A small contrastive image-text model, trained from scratch.
Data: 195000 training examples, 21.3 epochs.
Rows from block 2 of the image encoder of a small contrastive image-text model, named by matrix and row number. Rows with one number belong to one neuron. Each number is 500 + 25 x the weight over its row's rms, rounded and kept within 0 to 999. All counts start at 0. Numbers have three digits each.
After each neuron's rows are labels from the 100 images, of 14848, where the neuron reaches its largest size: "colour at peak" is the nearest of a few named colours to the mean colour under the peak. Only what is clearly more common there than usual is listed. The data: rendered made-up planets.
# gate: MLP gate (encoder.blocks.2.mlp.gate.weight, 256x96), inputs 0-95
# fc1: MLP up (encoder.blocks.2.mlp.fc1.weight, 256x96), inputs 0-95
# fc2: MLP down (encoder.blocks.2.mlp.fc2.weight, 96x256, transposed), outputs 0-95

gate.95:505477446482511475513497450537513489472499499493475500501488501468520485520532459518504474499503524462463508492478460500514534547511500481516550479511508432533510500551455448511500489496502526540525473511487488488489488508528475484476462511488455480488474459536500537490514529507488494498
fc1.95:508522528470474523491500496502540510500560557508487470510508474507491509487492492480500487553537474565504477487508501475503487442545500484495490496481517508481522490506509579524500531471492539472522503430488526513507516489492480495540512494472488472518501512517505494520512489471463474527
fc2.95:497499514534494501536490488501490493476488468503491513494488526454460493515595498490498555497520535520512515469518467497458493524497566497523491480524501493491538493507440478494499457469500514503541503515506484477528497515504524528466509513510472488522488520502480452493477501536512533461
colour at peak: brown; grey

gate.52:470518487468507500504445477512502516462476474529490501499477472478481467490516515543532500485474527481529469477459457464537458584503495503533474488506503542474497509500484500487537507459496492483491473506508503440526466520484491490497488529471495512523473472458501494503485501534488518475
fc1.52:477495573509479498525498517504507498487545576498507499526511493502473469532465536507498502503480502524473509493529474551518455431513498496525527522463505501512464500519500489492450497477497491488500517485503514472490495537499499503531513495519496494504440487517508515477489526482572470495
fc2.52:487526471496492494455527439499502445514496476493516519501513515486483516497507500444499479500534496501502513500487503500497501542502440494501446474525541462469436491499497511490572496536537476530471490493501551506510497510520507477512476512461499497502513513503495499523502498512502574502
colour at peak: grey

gate.73:501520501471512509502520516512487529481549470520524526479494495530481547519479469467566487525523472470472488491456471477501463484507531468504480510480535474479552516490447541493494486500489466504540489500502512502482497496460493480539492512473514520546484495490446484499532539492496475476
fc1.73:501526522498459450503533492472536494500496487489426508507504466470504508509530460490482517542508476500491486460515499513486504504540456444478519467467508464501481504486491502471511484493538498496477475461500516477481520500517474472524488530488565497502539495503494494518536457535485532535
fc2.73:531468501497512491494505500465448463500521506568518441503492469507501499498501508507509490504501489459482467525474503481531474508495503491493542526493507540507547528493538543526495480492494501505502518518463482488519526470514479448502500435499504517499493494479529511497486534433549539506
colour at peak: green

gate.144:525566527485502502490508494520505479490474502524475492506478495526501510498491542468487501528458465491482581497495507496519549476528502499498512461529519503491442511496520488441507481549499495544499477528503485493454475501538479479506530456486498509480453456495512498504481499508501462509
fc1.144:450502494497503522448487506500489496487461500500480449501444506452503493491543515499502506476512493494496481451482504484531507474522462512486478445538482508502493479476500526461513512500499500537500506499540497503442446514516497516501514470508504473456487433433518508501500497514473506500
fc2.144:502504499502463528450526563487492482495560506537520531553521489517498497506499485502503455542496482506497545509494499504498533494505553492460534501511501524477497514510556509501472522502520503453472570501482497507478498510463468505503484520463535496495508488506525482556500527485482498500
colour at peak: grey

gate.53:504507516507484509475503563550478552485495490508496490512459479524516464498467498502508542533530504476527503526482452503502482510510547461536477536501493459512523492534496549509470500509467470516539489515495465528527542500460476520501477479495496516512484528473471516478503526493541531476
fc1.53:501516532509530487497483455523495504458482477537506497473512516513498506466525524512512513520551519488505483520506494513486503518514508474490505509519506501509501493439480518508538451446537486487499526469505508487499535495497491455539446445482541501534497555453520522531504516522526545478
fc2.53:502498499523493517460506500491509509505466468429499535498486503522523519511484494499512436492507505475544484500504537531503536475465488498479521517521504485488430481478526510477512538471510510526482490503491600490457516518520493479495472551499478525526517509480483533500508496517512505499
colour at peak: brown

gate.180:533505487486530509495463521477528515486495494499440451492502500488505508514544516481503492521488498511528503476469508481512509491481506512507514480524507511440429486516525489417487497520496495519496515479515495487434469533529444484480517521540527507496502513500478467461512499479472466517
fc1.180:475510499527499499494472499499499500525507505479508487507500490512503500497493479556488488500499512468559543511497524514521466531479520477479517524496478494505457482498478488509474466477425523470548512504487500503473544502525501454495422499509493498543531519495497511532496568474537471479
fc2.180:516493497482497510541497546496449500468490499516527475490504491529475484495486491511501584499442497501467500507488496514520510505502451489501525506513467479492591515518546492534493504507496474513475504459479515502534501463486505500465503488513528475472515488562527537473500507494481487498
colour at peak: brown

gate.91:468543503497502454491521500487500538488520502516440459507487487507478501489495545505535515493482517515513555493504498432516545467486498498499474472500489500519534487525490451504522502509511498501520486441485491489503474497499508521492473520539484437528460539474515525534468524539498487519
fc1.91:468532499515461536483495500523499545494492437483457518521545476487494490500421508508535488494485491499488505523532504535497502481521519490489504495485502547536476499510496500456506595499500531480477503503518497507473486485503499511484521513510518519466506505478512504497534425497485490500
fc2.91:503526436468530501486519517477482509541450537511500471518530478441494508484525487551517505514508513492477505500490530507543492512508529499464534495498498548508444496500495458519551493501516480498503512475490487455503473497492544442482488481494492489509467526516503497526512501502481503441
colour at peak: grey

gate.30:467525504525455521500508498505541496508502505502472529524530500499540577489513495477474506524543500468520482515540501433479479500495499465488552531491487515537506492480501520497501479474479500458484487502463530496472567511496487513496453487485500507477481542491494473489483453493499513534
fc1.30:579511514492476492521445508479519516500482473494493522493471473471549495509499491515508515498519538484525486508530504472483457464499518478525546486483502442491529485476452476491486487450514506507495508480499517482579506505486496534467475516494479513453500503490506489481529470515496521528
fc2.30:548469510481505489444528522501514525489521543559482489504505501486477467521530499489532551500483498510500428463480501463501533526503545506501496493497492492463492517508500529506467461507502529515501503489502451471533468500483493503546558497562514497492510502518526488516511510482475489518
colour at peak: grey

gate.170:510540461474503516499489501502508516456562462473490500505495482490463499505494478477507505500497498489503498501496483510504482523500520497500495505497492476528549490515458470478496443466495487505506471489492503484478525520368494496462537554483499507544496520507488500496526497514503522501
fc1.170:507524491497499453494491489474503536496561510443430470527498493494454487496518493477509518510494505491470492500520502524473504506492484490484511481506477521504511496512516458492509477465534508506496495477468521540415520517477491468425529540487480494513521536536488503525514500512506531507
fc2.170:498480493511528508525446528442459475504475503538544486540499512490501527509506513539527521517520513478496475483502491470498470504495525479517559499499511532491507540455498535499498479537511494540477475516499519480503512500589491495529476495494504513479508462430492511486487516496517502497
colour at peak: grey

gate.153:503540418460497501458494466517510484520462461500491497518496509504486506484511503513488487502501444490459473495488515493539495568487494475486496540484480509497509486501461534505560504491493496508500455486501489506506465488457510506502481475500498520506512542518501536509526495469466499426
fc1.153:507476515508517495513513507485495518494491555470441510487500512515498496497472419515504481490499514540511520508572517524510506438500505492512545495492486515477474517509506502488492530502518501460541521512498477531492508505469506480500564496501459464497478453538506540507505516448521499489
fc2.153:508508493498502488515452469488504444500510461501535509493546530491510475510540494490501424499515485436493546508515516496480497579493492500512467503504497466482508493527508486502544500541558452516491477486499501507510499521511495476494494507464516512550499529505501482503490493521457530494
colour at peak: grey

gate.204:514511457491448531513510450583518497494481495512529491512494536515471483504510504519513526493487568547494537491488499507509525509512455485533500471467512488502474516549498485474506503473489479490483483558506475527555464516501496525500513507497471474491448479498493494497500501540500514502
fc1.204:501507530517491461502497494491477499502528483493481561487527503473540498490513500496460510505500502525525500494543553522470455481491480512517508565504506532513522499439513499523473537513488500503497470530495536502461529507468519517456431438480498522478510484463491513506501501466513494493
fc2.204:512474431488526491492511507532493500502520483536502492521500508503483490487490505472495528501498513505528490510454473451467511577537486521497461500514453500475491507521497517492530505549524492537504448506478480509486497539480457497513509474513500518494550543564509497501481477497547507499
colour at peak: grey

gate.168:558505523484503491499529508532537539510463443480487517501467542496475502499501503502534503500502571494522496543579476498488487490510506481522511578505502454510533492509485478511491501422499515487504503484501507510505500492506519492500496503483453496473514493477501523493500527500468520497
fc1.168:555546481481512483469509502509486503511504466491444509487456475513510495527551528489527521533467518522493518526545478524462543484521503495488504490531513482465487441489553497495474492492520493509476512478477488529489464560493472513497495484501484511471493465499536490502457489486459513502
fc2.168:559492500486498503492502547501466540499483458509513509458481496491524458476535506509485447476488529503513482507503496519502540487500441498484505525520468495549575494495505482523488547458488534519514495520507475502495501496493476497423487489506503498516511545526509527479517530522501501495
colour at peak: brown

gate.211:538540536524503525504487473534500489477592512500488524507458553502473500549472510498484495530516480505523515507488535531502512454532495486492496501491530494486498479519488497509483454553502493439518496515498491482504508504488518501459471447504449477512472489492494473480508503489534505484
fc1.211:489522501507472506500491545536489530532476531438495511523491533501508544477545458501512490504500530507457496509477488479484498511518496512498483539488517507442538538529521463498491520568486507522517505548522497479488496502466501493546538506505497477511506507495525520482570486525502527480
fc2.211:498469495482525464504488510495500521471505481565524452540509521509515520494465512511491490491453487501486518484502515512508502523522549511502511475509472494503573502525517501527524447537489503468488556498496477498457483475527484522502508473529511534468462490464500516502458495561518522507
colour at peak: grey; brown

gate.166:518511553476528494478489555507480515510498516482508530462507494498522493511483549506500508510506500468525500483514499519494514501492526498507494548481526491479487519479500482490476519484500493499538525502500505480469534500480501500499447505446580588554496533464492500503473518465532473495
fc1.166:487560499535509498521466498500497479531469502470523420517518501452539505522439500497511505503506488473519503500517495532474451512449500504465510493485500510484483470509493514499487485515493472538469493470480483501519503503533511445530528504497504502493469559529518510500502513453527501460
fc2.166:537556492537503508484529488500502499546483463515478463504501458519537517500462495510519454546498508479536516507516557524553514518461519499481484496523503511503508439496539533457480497456500529499487485490497505500544502516505489481508518522489502499505503504527451463498497515461519456495
colour at peak: green

gate.244:500512496501480498503487501476481502553478499491487501541498483502502491503493499445533508503482501472515471458496519517496516491467536467515528555492509515510452521525505479514497514444511518461484494517499510503573519475508532492500462533503527479491521437508478517436495544501497445504
fc1.244:468494498462434505491519539531507466505522508495485478532512521518496471472503500456481519483522512501467505479505533523505507481560526519491523541483463546473518501489504459504474496466505506493513535456502515508514511503500495490496516530468505550537493496495555509520552487568515503509
fc2.244:485516482501491521496512521508529510495494509492481495470527478536469517468512483454544501523503484509482477506526487516464557508501503509501478519500504438473463444531502493500555501517518497473496535480499526490479513502473501520526497511490532498562453531557511507519458446475520521477
colour at peak: grey

gate.252:542436511496498497511486537501507542479518535496510467495442485479499493504531507492493538489439497489487526523430469493487501523503515470506527477493520484478510512494509481485477498491502499520493536548484453467531498480515474497576532519515484488520503446501495493479508503509538485481
fc1.252:529492555451506491481501467498499521477528469544524488481476483489462471507485479498502549504509494503485519521496459506497493517548463508517523504506520467481502517504515506478501487535528480527474483459476541462497518509541436476532515499484521510495565520509484482491500475500458519447
fc2.252:502487472537430446486519493497539498489480515480485482501513495503514492501511501505499390496508505537515523463506502505499508463492477506508506487498486515478476490501505500502500502521527494505450478501499578506498515510520510485530514556524464507487504454508500534522514449516494503528
colour at peak: grey; brown

gate.143:540509530480515502491483522565496535512521505490503494482458510491470552538464502489515485512490510483497461503509495466486514506501521504530499534517469483467496546495463502452506520505495500489509507531508502563458518518469487488476500543479531554548476510446511473501489491475459507493
fc1.143:517498464475531508440519493502511486516537494539469501474509559499463503503538474502488507471535525489503491504504491469483500538513488429500478479468506500524507515505444524510503498499484490509477496502495544525457495479508492502531499556507470476554501535463474511482485493501483562508
fc2.143:505470499479500490511517476499473482478485496458502492487503502482471482483546513488493404478518480508498468505510473505483495496501497518498499522514491527477501505506499499534508578497516480510507563449489502490493504416498457494499476483488495522508505530507526509540532458502521548486
colour at peak: green

gate.5:540516479484478508515532499529469514513495504460493488474494434502477466479498530507459528480468501497485503507496495485530518491479496445483486557516487508522454498503518456469497521526483531461512492507463506452469514490524480506488544487497531497481478466513437504506466487501478455533
fc1.5:478506503506480475509478496472486460503505510466543494520489500470502522532474518504458477495469465523510496503464516492501503484464482511509538494490555495504459446506478496500496482485426505467503497500494532503456469492533530588489503499484492468464539523517493489497502487488480453521
fc2.5:461501513545505488544513502445486428496510478486515529498523568503527464495491513504502526540515492495537520484479553510502496508494497500497499496489521504466520504442477517449494489493524498523537458494485515468496532503513475455521449536488515486497503540490483480480464500512505495482
colour at peak: grey; brown

gate.10:506521474478494499511481509504499498480445473498519476518490432464464534516498509474522532520495503534478501456497486497478468534497502511500521525511495488497498528498463477431509495499488485519485485485467507442499546478497483536514475548500581490501499506504447457496503511500474491492
fc1.10:504453473561522517469448549479467513501526484502513500500502531485522499499512510492474532499501525497515473500539502457509471517507511489489503495543500523462508480462500520533502527497532493482475511445524521483512522535531502541491482448508505525514504521429506476500477487515516551521
fc2.10:445489453491469502524494452547508473490500505479490479491506529495503504514548509519467499483461512519503508496503518480462496508503438500564504483497501489500511470530448440532509464506484534494514463503542453486503476523498534510500537503532499494556479495503495496484499512543497494501
colour at peak: brown

gate.253:509531528490487507504512542553489500484561540480477493495510498480485503507480491467483523526491503496501511475461489504460514497510518488540501533509521485465514482569495495542490474467476457504515528508503465507475514505449538533517530502492470494536466496525469506500553499518556503474
fc1.253:485529467513473492509516459523539475502562511480485471515486513510510491473505498530486491505493513501502516500510506511531517559469478499498510495465492480496518495527497424538512476501487526486516499544460499517444500502428505491487481524539503484513462506523499549507431505509517491500
fc2.253:526480494522517485496502542446500496510491537507499511562487523527499550498513501466528561547500484452499477501498508486493472497491455462505496524476526498534501523481493522494447530519493507472462517488502500506497490481530489516575498514509528492453478484476532473500514485491495487546
colour at peak: brown

gate.240:481517507500474482464510503581476524521522495523508503521488483495533500513498481491510503505524501483510487506500531505494518492505510499496496492546486491507554431496503502547497520528502498507485506542527469507490533546440501522488454429459466541533506504509497529509518498473537512473
fc1.240:519543486514510476484532510528477494522499499550498509480502428505502482502496493501493459465501462498499537506495530511506509561491501513501505539528522506496513496505502484481513502510506470501500513517500474500444507491473499473480421504467529544555543530519533531512499494479553489469
fc2.240:500505484560489508500500499492544515533490507447489530521525498498547492473512496525493491543528528476571519488510504502501480476494483498486503501498517523566460466494492463470442520469488555472499500501495516490452503526511493501522486556500453486505521487460490478503513500502483482519
colour at peak: brown

gate.147:524501508440506482532475498517493524465504458478498509489469514470474464491506563503471555484522497489539523498481527489509515516491521492489463560526500480493462497491493500473498506524495489504513505520485496486445540510502484484491467476487510524541502517497458569482459481450492489500
fc1.147:498485482500497480511484540497454510570513479497575544502501479474501541514502519484456497511514495497547502516505506546475488511544510481487484510480500455509459500491479449479505506500528496500512503511508503506424503506491521541516464461495496493524526525499516491489496459499446513499
fc2.147:484494511540502507513473500478532495465486473464494521452498480500540501472512489534516511528550515518535519464528518514511462483478480489493538510458522496510512498454473510456492494456524497498542490498481539454483534509526499484492453557498481501516498532486459476459498516459486485500
colour at peak: grey; green

gate.60:503477511454485476506503509594496491518478468523504478493471480496464505514520503503494526497495502533490511477518469500486504498522491500538475474523541433438483512515485518507513502521510502523500500500521465471571500524562524495537506469489467496497495486510488510503521478520490454480
fc1.60:511517526549502505492457544429513510504534496448501507471509513482515509515491506490518504508515478485529517507481532503481420479496503542488493498491494543520509504460484484465474486513514504523500504472485504488464467475474514498468507529487530511536540498495517487490553482524520514569
fc2.60:451496502504481473476501469585516499495442458456501525457487474492460495477501479492507520491515516531495542506535515519495503504503494506494493503480501462481454497507481500508558493486527489540527474488503500505525498507495554487466495498475470463532496552521499494522546465498486510504
colour at peak: grey

gate.12:528461436483513507505505503545495512539499479533519492518460504505504457521462511497507498489499429453485468493514500492495499460484497506482479469499463482535518509505504529548490508549483477527499473499526508515508497494474478537446533438484522487475492503483513516539485498480518502539
fc1.12:479496452500505460530502489538502484496476464460480506500549512493504502513486502513493488497517483487520532470479512500497457473483497511526509467436500482502429489462505493459508493500504477490496484489500511496532512524521498487495484551499506516573509541495481519538513500454500461567
fc2.12:537493520452483503483504446500505515507499494499510517487502499484482492500498500551422512508465551511459499542498478495501515527563470467480519505511495531525491522541520440503502526502502525518483446517498482508480485500476511547508504475520493495502489437518530521499510476520485527478
colour at peak: grey

gate.149:492532514503517498523520498508565500496538530517491521477497500545487496476494497521514489502495500499509520482551495499497536500497472506501515540482517471538511493506498495499532427498488490534512446527519498503515502501440494479538522545502494512585481539516474482500478540491501475458
fc1.149:565491495495473500518523524497505499510493455460500548493511504478512471459513494519535503481508498511483525501506497491490501489500501467518465499511520441497502512460472514503497492482553498513542531517491530491547519530501498537530448519466531494530499463506481493500573519537479549487
fc2.149:518464486496498480481497539453484496487509433511502546537521502515489508517489491467480511570503502499468485489505466430524502476497536496473507560490502481492510503488534523508501511539494499489483542477502509462504501453501472505492476500517495572480501485484484466498452504479496512516
colour at peak: green

gate.250:513481509505509494500493505506506534524552484503432533502474463509502465516528473508475503508537530479500489528532493496490515477506512495516514542530493462571514479523508484546450484478483533493503485573494501498521508508482515518481466441479473511483493498494515526515461480494537533494
fc1.250:463478523498472530542513520507468512514508515452504532502495503465471515499504500479465563489467540521532500523520493522471500444510499537509502551496461469514473497509477480510467477530509506496511527529513543507479502522564492535501540514496498483471461487528488460480500493533518515507
fc2.250:487527475473458501482464514470478534504501536525534471473488506494477496525524503510546516487473500529467526502479505517548480485492466513526540506500465500460541508539500495531502495533432484496487526485468503511535521475491489475493557461519498504504500518542503546457499504505462495478
colour at peak: brown

gate.225:568512486444503487517500528510495500517523540510530486507501498494499509508500501437495501482455508543478491516491501504471502512507508472497516465540528530411488497464518552499517514488498511493537514509511475525437543507458490500461485526491530510504498508499501462514476502504491515475
fc1.225:512510504502487494465464509483474502501453494454527435533483485507507470532502465501475494474475473510444526515448477540520495508524493484510500483531513464469499504509540502496467521483503507517520490485489482489551500504486540465532486489545503560486531477531515507513444488508481493516
fc2.225:499535488523504466497479498474501507456498452496489514545547513494515431500470503518501567520503531499488480476444502506506498508477501521486490460518475540535482494478473501490495483547502503485501509473503461485499508506495507499551523521483533483494480466495462513520483578508490518528
colour at peak: green

gate.249:514510445538502475502496458499527502475481524509464491531492466497504522504462478503518504497523493496478489487467480457506496528490500509500464395501492497525519486501533508483509465503490491539492455491499515471469504556465485499455469448500516482515495529497516487532486504498508462530
fc1.249:517485523500483515519505509498480495497544484513447516508527494518504504546520500503550509533503552532499504513508487500455509534481521502544489527536481463484456430493489497530470496481463505511460508487450519475545504502511500454515494487494489518556524512516514490444510498502540499505
fc2.249:487454505498514477514463499491496462511540470509495498492509502479535484533524496431519526502499546495551499510494487480474488551504436541508456522505497453475502476514499546500496479532526475526514487458511515512506479525516517500517514490534500495503498536498533485500533482435499481525
colour at peak: grey

gate.4:506549507505518502501500515454501569496498483478433497534462517455506477519525456436468541501538496499441498503486499513480522499435496488503484457510466492501523487447492482476458498515512524489521509479489506509474485495497514484491494494493500503503499504522508519540487459496500528512
fc1.4:501453491471500489502486542486496437516537572519476564525508485512487522500475490489482516496515522536513508486509486478501492460492479492494474466501493503547493459525500501524511484510495505490494470554515517480521490497464506561486480491573492485503477505443480485495486509522521490486
fc2.4:547518489497492483437501477527515500491525511545501496496483468472468518500459538452513502505490510509478471469505507455499491503502543477503499486496547498474496499500471545461520512516518475516502480461500500535507454539505497471525491489460497489494482483514466459470516419500464501514
colour at peak: brown

gate.79:483540518504459519496488466504477531501501459482496523514498523495498562502498471504513481512460512526477503522501500483530523527506502466502498500489502451542487450520498503488493470452453505476522476501515512504515489511520500530541505494500509474475489460545459490532546531491457439545
fc1.79:505499544499493510503486469479571454508487489475514496502485490493490459485473506492496541509520502467489491514499494505516498477470473496504490500494511508502432498478500495487549497531501496467463455520494514526496498501513516488507522517543500454464467432541445525556493490480492453502
fc2.79:499486508510525500522493507482451475484508520511526492509451497501514504460500502505507452501521516474513493501480476468507505476491502474448517491479515518515501507458498529500514464498487530488524561521458504446490533469538475485470491509470493507507512493421483533482482546523519570503
colour at peak: grey; brown

gate.18:506539539469511501545479515475469499499535542465485474503468510448493477525500484458497523502479576507517482467490501475449506488513500495557492488498532507462518504522500485540499485498501510511505509511505496503466481479462520505504538541489493536471466464462466526499513495531491518537
fc1.18:539511501493508487492464535414509518455433495504492437470445492479495470488492477483500505488480504506477498505485499503466489522524498516517482457515494477470501520496512506424500494498523488511511503464502475491509502474509503465478525515500528530500559500499500467502532478487494521461
fc2.18:486521537514471504553514469510528522492483511439494534492498499476489489482490490510484427462500509526479516490513441553505512454529522497514526511488476516552500501519429443524496501476481484492501488533523522490488477509505523509496492507500454475500513500503501511522522497552493501491
colour at peak: grey

gate.82:497508507519510506499489533523489524493489507503456453480467436480494502498544536515476558491541478520514533492502490479504477473468520489499478512489469515500527501474502477469523571497505461500484513514489481501502519477427503506500450441514495504495530499498500538507508482444515495486
fc1.82:499534498496478467502484485500568510467518534468468423451520531477514483471522482502531526510491530508486455478520521514520482490503494536540499453515430487499498502468488527515464507491515498468463488533510483499498520502507542530490489496508484523502492502501509497561488501478495510525
fc2.82:497544502497529539482506523492498527549514515497533458530560483472503493539463545496542446493503450503501467494438497521501513518518491503542492486510467496484505502512489496492515518514518473499458499505516492539540489511487474492489499501506546501499500499515562509532528543489496471465
colour at peak: green

gate.220:545517499490569490447512511503516497508509486475518501516497501513484514499487482506523487536495492489484477450480470544491514481514513505515514497499529480485505505520500488492480540452555502499519500483461507519503495507514501455537514480475549517509494405497503514474500477445500454466
fc1.220:474499476541518493531511499543545524469499545556483494464488498535455496475471507500495466500501497500525519500525501435526524466507534473472499477514475474484474529534540511508515508568510493504547493498491514499458500505510493490451509475520525466493508480504492507496519519550504510476
fc2.220:464439515498525499514496517507497532495512500544514502559477496503482485513517468495522557489502466504515482475551472500508482496527499552492504513519495494531507474499487535507465471531521498487499507544488438500491480477546489516481499458518500471501501476527528493501518456504431535489
colour at peak: brown

gate.76:492510498479517499519510549551521552462507506465482480514495474503481461470480519499513502519545483527481518481493531525521501541498497493490468504456477490454484526497496520502502525485515477500507495512498500514457516515477494474506472522454528555591511510490467548522524499477503494477
fc1.76:510503547496496492474504550503489534523549500501499502532507439500495543519528522498483479492458503554491492486490507498485500510500521511522511541521488498501496503453474492439500450501524503472525531504495508466488508453505500505510526565494558529534485486497495477485521443471494509500
fc2.76:492485519469498496529533511508497513491479507500502492470528491538492501443491486509500487497495461509449503524496497500552499460469503504463509522435464497509498533515501534503513487501492487533537549502443505505492566453493469488478491492454525544481537506514500545523477517469499500501
colour at peak: green; brown

gate.26:507548493457498503497502447503506460500470500505523474500467524527489495501492528491487488500470480492473536500455505477540508553505472512509501499502520507449468506497499492453525485532503488543489463543512499503484472496473465469525525533473529533520429512497504508498452501496494474450
fc1.26:521527456475530483473528473499460493526491484492527469491485464483525510499495513454456523515508543497481507496459518479483524486480496442457482527509520480452485492492514508513499476505469504478486472517532495473467465532535476524465454503498555514489504497501524460525495521491482547528
fc2.26:527464533500501509486500535497506556477498506500465524526517498525501505477492467521492540601494501541500512498529474491505486429506505488484493478465503493527477517515502485489445498483500539500504535486500485501439512500493468533490460515504508452471529470489498497507497529486496495518
colour at peak: pink; grey

gate.124:490449497508500482483489484527509504511532504463515533503521504486501505528490517454452560508507513479513520504496521502439502465495536509506439480498467438500484496537522519498499488548510479485492495527540457466469524522462528538479491527458481490508484467469473481518497492487513512491
fc1.124:478471481567494505499493498517523514511503505524466535524509485483561507508506486485500496507557522489501501489519455500467489500492501499493515493472498491605546475489477485507493498487488534505501506509531501499507476498491503554506446461452475480494504459458497514501529517509498502540
fc2.124:523503509451500488479508527504484511477505506556500442474541481510471532501504507507533534468461496496503500490488517525544480497492490523497492487536508515449520494525501507503511499488468500518504508525490499499560531495504459469468577500535562503503499527523493503513500512437499461506
colour at peak: grey; pink